config = dict(
    dataset='simulated fluorescence microscopy of cells',
    train_examples=195000,
    encoder_patch_size=[2, 2],
    decoder_width=128,
    decoder_layers=8,
    decoder_norm_position='pre',
    decoder_mlp_ratio=4,
    decoder_head_dim=32,
    decoder_bias='all',
    decoder_tie_embeddings=True,
    max_grad_norm=1.0,
    lr_schedule='cosine',
)
Rows from block 9 of the image encoder of a small image captioner, named by matrix and row number. Rows with one number belong to one neuron. Each number is 500 + 50 x the weight over its row's rms, rounded and kept within 0 to 999. All counts start at 0. Numbers have three digits each.
After each neuron's rows are labels from the 100 images, of 14976, where the neuron reaches its largest size: "top examples" is what is common among them. Only what is clearly more common there than usual is listed. The data: simulated fluorescence microscopy of cells. In brackets: how many of the 100.
# gate: MLP gate (encoder.blocks.9.mlp.gate.weight, 512x192), inputs 0-63
# fc1: MLP up (encoder.blocks.9.mlp.fc1.weight, 512x192), inputs 0-63
# fc2: MLP down (encoder.blocks.9.mlp.fc2.weight, 192x512, transposed), outputs 0-63

gate.309:407483495481463546507488471552594496462576445556424508480531490561505561484481530494377495453447467511414520477565495508514536530520539510500467490531489475586387541466454535433527534505509473
fc1.309:479598466553544492583454507439508514506546547505496537526539448421478419501594531509465518516421481580508502533518496428453458444491627517449548455529629423475630587498488440534543525434480466
fc2.309:539478493520535486487534507358477565445446449490477496600617579463560523416482581439552539575461487482410480509526583457540580482467539473513558551462524516451506496506485432531586434458531514
top examples: few cells (100); cells: one or two (100); red stain (93); long thin cells (56)

gate.92:462531512429547486470498456549550527443559467420514554461606572536608588469564542508528440610500506515549435524599493467478509465562584519580502511491508474516449552453502489455555477522427516
fc1.92:592530477488518432410586487516439524600343505474512460477587490523418530475508478480495526490516575551477518468434488527500543546503472500604448522517455520528491488554491512566452508437447453
fc2.92:514474510473442558480447401506462494526460549512470523452394545468536490531512445576457535538495492572353522501425495477497440455519515539484625519483532574470453490481566527398516472490472589
top examples: red stain (82)

gate.359:528523553464463541520532455582544431536550533610414571422462387493527487562489485527561517527496487492462541596604402459481499461508559576466528477554422566455571483416465522467433534532537504
fc1.359:465470449486603459474466454486496521545374519456533451580533492544520586458543532480419482593548444466499417504467548515423510552413431448592464429474562514524470558537542487520549440463554491
fc2.359:576498384492450524542485466539495416567530581556482487473486429431438462525441429480439504448594497527507479451574427485432504572422475531551439467431501563502535487539519578526520474470557541
top examples: crowded (98); cells: ten or more (98); membrane rim (60)

gate.115:478452581474552557484443427543508497454524440388553414405548491466561436521509479544485422493420421587468462558529526506497561537485546599548475514508541532504498515502413648515503475469542519
fc1.115:498528486603426533563481518496455466496487519483518447557617538590529488444485426549505509459467487517447480537497535427486516430562565515448511475582502462502524518474494479520529625436501455
fc2.115:538492584504526492574431544514533465450543489501458480393459393447503502540437510458475525488561487499512626443531461418490533463458480502579568443540449476424434508537453497530416469512517376
top examples: few cells (86); cells: one or two (86); cyan stain (57); membrane rim (56)

gate.227:585501561554508423489533495549383521500460465490473568492570512524499573507459512524549513488511498600427454598424524460492475483562517536492471493551469505518490585515475488453495490473486539
fc1.227:514493509531508514467548453443453567442550494488474588531436438417472484537526464483478459463409547486577574606546490416455457570486549476431493538448445458470482468492531540444480523523423423
fc2.227:369551548440478442507553422433464485544456453470452523384518541463585438509490479524495499485479551431488476450545497554438504619457419451488389509517463501477509497463503546520515444493510530
top examples: few cells (100); cells: one or two (100); fragmented nuclei (33)

gate.221:527544428475512579522400510512472474466521503522479516536503494517506572551419504527556426384516503441408423590460510490496436597491476509457436482492550508556487525484425569549555531461482467
fc1.221:526526502518486480533418465414502528504426487545450514529509473505535520471498461545493431548422496518466433573588475539557530456473526537475460421552465535602585499447507521615511461503506539
fc2.221:465463460548546447512477592605588432479452519566408557440363497490498511533490469524499560458505516384456549511506442542583467503508457431576456549469494538452490504463540458525456513471499406
top examples: long thin cells (99); magenta stain (95)

gate.161:518445456440562484458539523521459574510496473480564516498526471466436524571481483511519501605420526488520481446440465605473432449516453404531485445601542544450436474516318502568549470492499412
fc1.161:492509489463453458471582476490496489432439486583510494511506462524593495544519580531557540483500467513540496524503547504523477492531564594507479610487528537504524532499523558534506551540455580
fc2.161:449602554513534544452501492431481508458533542482564587496470415569548552556580483523520477458473450496587557428478522480519458482626517520496604495519464464420513502458578528479529534472425512
top examples: red stain (54); ring around the nucleus (52); long thin cells (48)

gate.208:591594474462461499459541442563505478458508516453600541404588447537460561506393476563579501467444456458391511512455520503525451439407478515483550484483464482539526437508452512611536518411465503
fc1.208:522479514463547582446544546499406435535485530544489468503515522523412500435560554405554455571497495430375475566471588485526546543561501518474510491505526530497507517486571501397464535483487537
fc2.208:529434466627494528445460486506457507525492547487534468510436529516432471464436575568549485423468406495543419494493490528480516458505495495497533564529599481569397600491436479566500438535366336
top examples: red stain (84); long thin cells (42); membrane rim (31)

gate.292:509508489509451530487528446457550559479460524498436544489440484473484405533473431528507490369458569523469459452510493518501549470511494467511452542512564534570514600430470504518427490538494463
fc1.292:525483515462545472516547573510413524431394494507550478509529504538546565527455445468549434517532390507496392517466491449497494545401447519452455464464547505471519439498477547547613534527453478
fc2.292:491463572554538440476400488459574503430482571512509546519407435430435479502557526478610503611529467531528549438476444572596496506460541536596532535460582466525527514528576519438502549433517495
top examples: crowded (86); cells: ten or more (86); long thin cells (59)

gate.471:551527517470478543491407543653521518509554582464483506446534438548560527511462534549462557531439548477435651480522442454489475445514504505517504556566592478518443548489504533479488511515477485
fc1.471:484476479486454588507484554488538459484630501512492516487519458587549443657479524551531501485490467547520563426525524433523468500555570516519439507533500452535523528526489518474461432503407477
fc2.471:442513558513588500473529568488433523393566386469565433504470482473486469507568594490494484487520394578499540507490447505448472440542538466472557595480523466474548429496480521468575550570497455
top examples: crowded (82); cells: ten or more (82)

gate.374:428464549471504487423512522534589428476573522560450476583493493514555550485509472491531505392465502462459474509421506518486476502534580511534536516479469531492457467455512516459521533557549493
fc1.374:428509422590564465470533504539509455530431438514545438531461515468518587509558414481509454527509488592590572414451533506451509523512400465472483528414481486452481474460545387559481481484472490
fc2.374:565481424536520452474533497525494548470409626490498491463463505547504481411463438549510479465354502465501558441575482484498500579519562499572505509562508535488547548495432487525541516458544508
top examples: few cells (81); cells: one or two (81); long thin cells (54); fragmented nuclei (46)

gate.33:485510582498482458590442512519463463443575523455442528545596496573485501488451501521458481549486433542489527653465527490447412386421523581440498482494590461507490559433396544522522453563614541
fc1.33:393506480401526516589554560507454529449541473643435523541552470587501510506460495578472484474523423495509568512491466413495525467506498537554531547460458462477513496496492421479551513552580499
fc2.33:513467455506498502431403506633514508432575538553511524555378536506562472507432476532444498449503428432483547451514428456537461506508486549490542473430487507470495598448475447489484496550596490
top examples: few cells (80); cells: one or two (80); fragmented nuclei (65); magenta stain (51)

gate.404:413538500461498569524567480501507552401542480469461521510576507533467512535499532464490488544453481467507454481521532432470446536463571518431538526528530546467529529533431628454524512491592587
fc1.404:414467562491524528537479502432499510537612550504546526591534472507446521480524631547449513546577514480468542512523459475433503493479521422520524543525480448439561469513486541553397385500495558
fc2.404:520480412528529426511413531526460576548496613438557489416443502626465628503516538491520553481432573473486466535508556443492496502477482471477466466530412464463511513467485533431574484422460440
top examples: long thin cells (100); crowded (55); cells: ten or more (55); magenta stain (48)

gate.100:540459480456485512491476390455457568485408505450532605428565495493563585506514538483569530499437500534526471566490501529473488515513535541532588497590458454443611521545461578507549481507499469
fc1.100:511438498457457475546551542515549417468493511465509504391574519510475490497478466477498538497483549522510400525462468407449543502466552574516448418538498532499507548505488496451526495447404613
fc2.100:567559421543468507541487448487435429447626446456541524521513458538536398564468508539549524496408464546451358542481451436501419492434466523463411642456592510597555516404524457560467493565490485
top examples: long thin cells (88); yellow stain (61)

gate.109:511512514549579582475578475472479492469522496448510559487597448634530591502444454528548514540466400515517420563489527453511541517613522435523532561537527489392422466523448525396485517510507579
fc1.109:430515560625432512456543513474469620472417566437461499533432507473492393487524536473505456469389453450428508498434496357496613500486492528501475475467556511513530485478517462554472460474443503
fc2.109:515505445512397470476477481507504655444500494545591496522441471395603446550470566542456579574529441456461510528494571526513469436546564538511445386425579509582479499442409396466419565607546475
top examples: red stain (91); few cells (77); cells: one or two (77); membrane rim (35)

gate.140:491511506506504493488474514481505459407547516465379511526532397516540512481373412420447402532509561483505534646475518462407495582521442488521499480573477479607503519443483557619460423461511493
fc1.140:561448554479442439477472513448576427489414542492478430493460470531458481544363475465438462464597566535430542504536458589457500415486434600478478476578432455543529560415517470561385521509455440
fc2.140:457474466491443519538526425426555484514545505498443477344467466483448471525494553480380442542542592478457529461465526493417565471396440493567465513450438550495483522574489574592442481552480464
top examples: long thin cells (90); cyan stain (84)

gate.30:489508551518462522535520422474534499552512578528568487457484469513447413442562577506513615384488493560581471441632521549544496536490511418427497623483473531507424494491576431394453518514474425
fc1.30:496520422496485475518530571471531530460564530567545464416479400575561462519468572507529440520481486570539561514551557429499494475609572534562536444558431498622477453440498518433439456551463551
fc2.30:514563527446444561470496418387548553438514559487387492384472474486541443540446499472470407514480497488565530491482470508468494500509585560478431585457504516502498531490548596541488502504412527
top examples: crowded (56); cells: ten or more (56); vacuoles (32); ring around the nucleus (29)

gate.12:421520496463478573553607503473553480458559462429439526483431449496529485456459516424573422515532519501517548533462488546446448516508488583540469354523460546610558534543560442502494476515451648
fc1.12:527495583583537456572510459518515563516476432488460492579516507499431530437538538470441587530543513530483406497502517569563590510469455363434467557453531457493489491454451503465568528481521371
fc2.12:499458539513633524491543450497494472403612553442448405505580479575539463537460454459497436532520501502419535492466519528478488536487549540509459551559396423480496422494396501505574444521475581
top examples: few cells (51); cells: one or two (51); vacuoles (33)

gate.72:432573455543554578561554491469465481479557555535530475445561421602478478559453477487471519516487464473536472558459514396480507543523513401525466516490532502520470512569419529556500511501519443
fc1.72:439619451452596495539552483526610464528500533513392429461532457545479468577508504494434465468483567512460440443467455452584416439499469537577568551572457457526464517516424506526549569601457514
fc2.72:395539500503437482545488511437610454494514475431449576464494425475496567424404464453423416574585496481434541497565466417503474540533532540541542605521443508481468505393555536524444530528480413
top examples: long thin cells (100); crowded (58); cells: ten or more (58); green stain (47)

gate.338:540493441468422470508440524490487490507546517464530501552558489531505584548448457515492524453469535509531485491403562505491448508487508549425457474460465444450468490598498493524511479502491481
fc1.338:472473463481586420460517433467510530485444448543527524613500549520460572517508456586551513426507550514361530485569476525462531491508517515509526560479489558614529437531451512602461508571462565
fc2.338:477479486489441530573490427544421513465477429541539484553434493536493457557502575566430388564442443579521500587484539392559512425439466486534469547477549562402486460431402481498400489556550547
top examples: long thin cells (98); cyan stain (41)

gate.280:445489548523539489548493405512471469567517595378444556525535509465455425536522526490500500493511466461480489532548487430468404559538571517525488516530560478465457441535436669462524464468557530
fc1.280:458548579478530520552438459522596578589491547542424529521473474536551511532515532603492488528457500435501603446562493606534490446526434511515528508459428525400563484421560489485527543569483506
fc2.280:549452582500433367520521497503527435554448444454522458490585538429479534535440399454527551557519562434491420451518519494542504546442519468569494451465530460466485447573488477421470504403500467
top examples: membrane rim (89); few cells (54); cells: one or two (54); yellow stain (52)

gate.141:603485473586428499485455574595508553528510630536600455497525501532569582501527475586487567473402512479528572530542535487495572520589441474445468516419585493478440624442556441498465583427484485
fc1.141:523496465396605578459563533443467487449536568527533405535481498519460536522459472485515451534549418442495404496429532565427484603494468466639475523545506548507560526546581538511517430478453484
fc2.141:502521493547494524520551515528536505526468510467442547480496513452434482448466490404522443531578493466596531491569415538515404508514530522483403408500409482487502433531534512506518542510455479
top examples: crowded (69); cells: ten or more (69); long thin cells (56)

gate.222:480530453471487623483556517569544409423585481448535613504460500578526493528438432380566504434506511462522542624461523460516431443512501508459517460541479465472478459481506539515437525482487464
fc1.222:476457480469397605552435538554465473442504510540474550573408582481459607570442514533531509483500503485432509534463497503509483483473619401551410474437547491514495483519438440538461515432602585
fc2.222:507480538483525551528551530512436534484490572565471493551548551492498519551398522525507523540480470503440525502451502541488458522502520491470395475512572450538525629391493512515502549412563599
top examples: red stain (100); membrane rim (99)

gate.503:446487534454550453489449482534509557511584555488506478489470479388572525491456434456456528544464422500504451536495468563509511466533580538489561532523495514455518484551424534555498506558540525
fc1.503:440493416497607438539506509545477523563555455463506510492537517451470511547469438498527513456473486540485585553476409527549454415604533457490510467558510504490495476505545476632554523494513451
fc2.503:493535592439501520445538423369504508468535483513512438588456552462440442402480474489479506565455479546529470490456511457461482528540608493478581535548517483510561488455548520478440481595504527
top examples: membrane rim (100); cyan stain (72)

gate.414:456529541509534562551565505555512560443457508509492523531524435585517565577469519467544458505421442557563450578462580470476451590540509505509539456420537465464522420507470545535620488495524459
fc1.414:475512504522571547547551482546498515445511512437489423418527554608563475571495494474427392430491462516532471522500568517440501450461460478503474526473511514453476510597486445367523476557473506
fc2.414:443392406451415598548482485409574467600565518434438535411493479439453523507511510500488481531435522476398519544486482450433561515495529498503480518508559574577500563555524444427472480526534496
top examples: red stain (99); long thin cells (74)

gate.209:524474470499548437510534470499442498456488473430531479490479439502548603594507565536496432549547504539482445569507544456450364483535492562494444469662479436508510508435465554565530476490575461
fc1.209:510498586647504557501459477475526493420538579383558478510453500490511591549494478437488587452557472525591562551480522488500459537502423385484483555574463502518475462565499494499466586552544541
fc2.209:518499414581552397410551534518554502570525526472583337508442514450630593473436509501446475484533555490520433519501495490481546484473568531510508469527540537581550489434491509554513529471507637
top examples: long thin cells (79)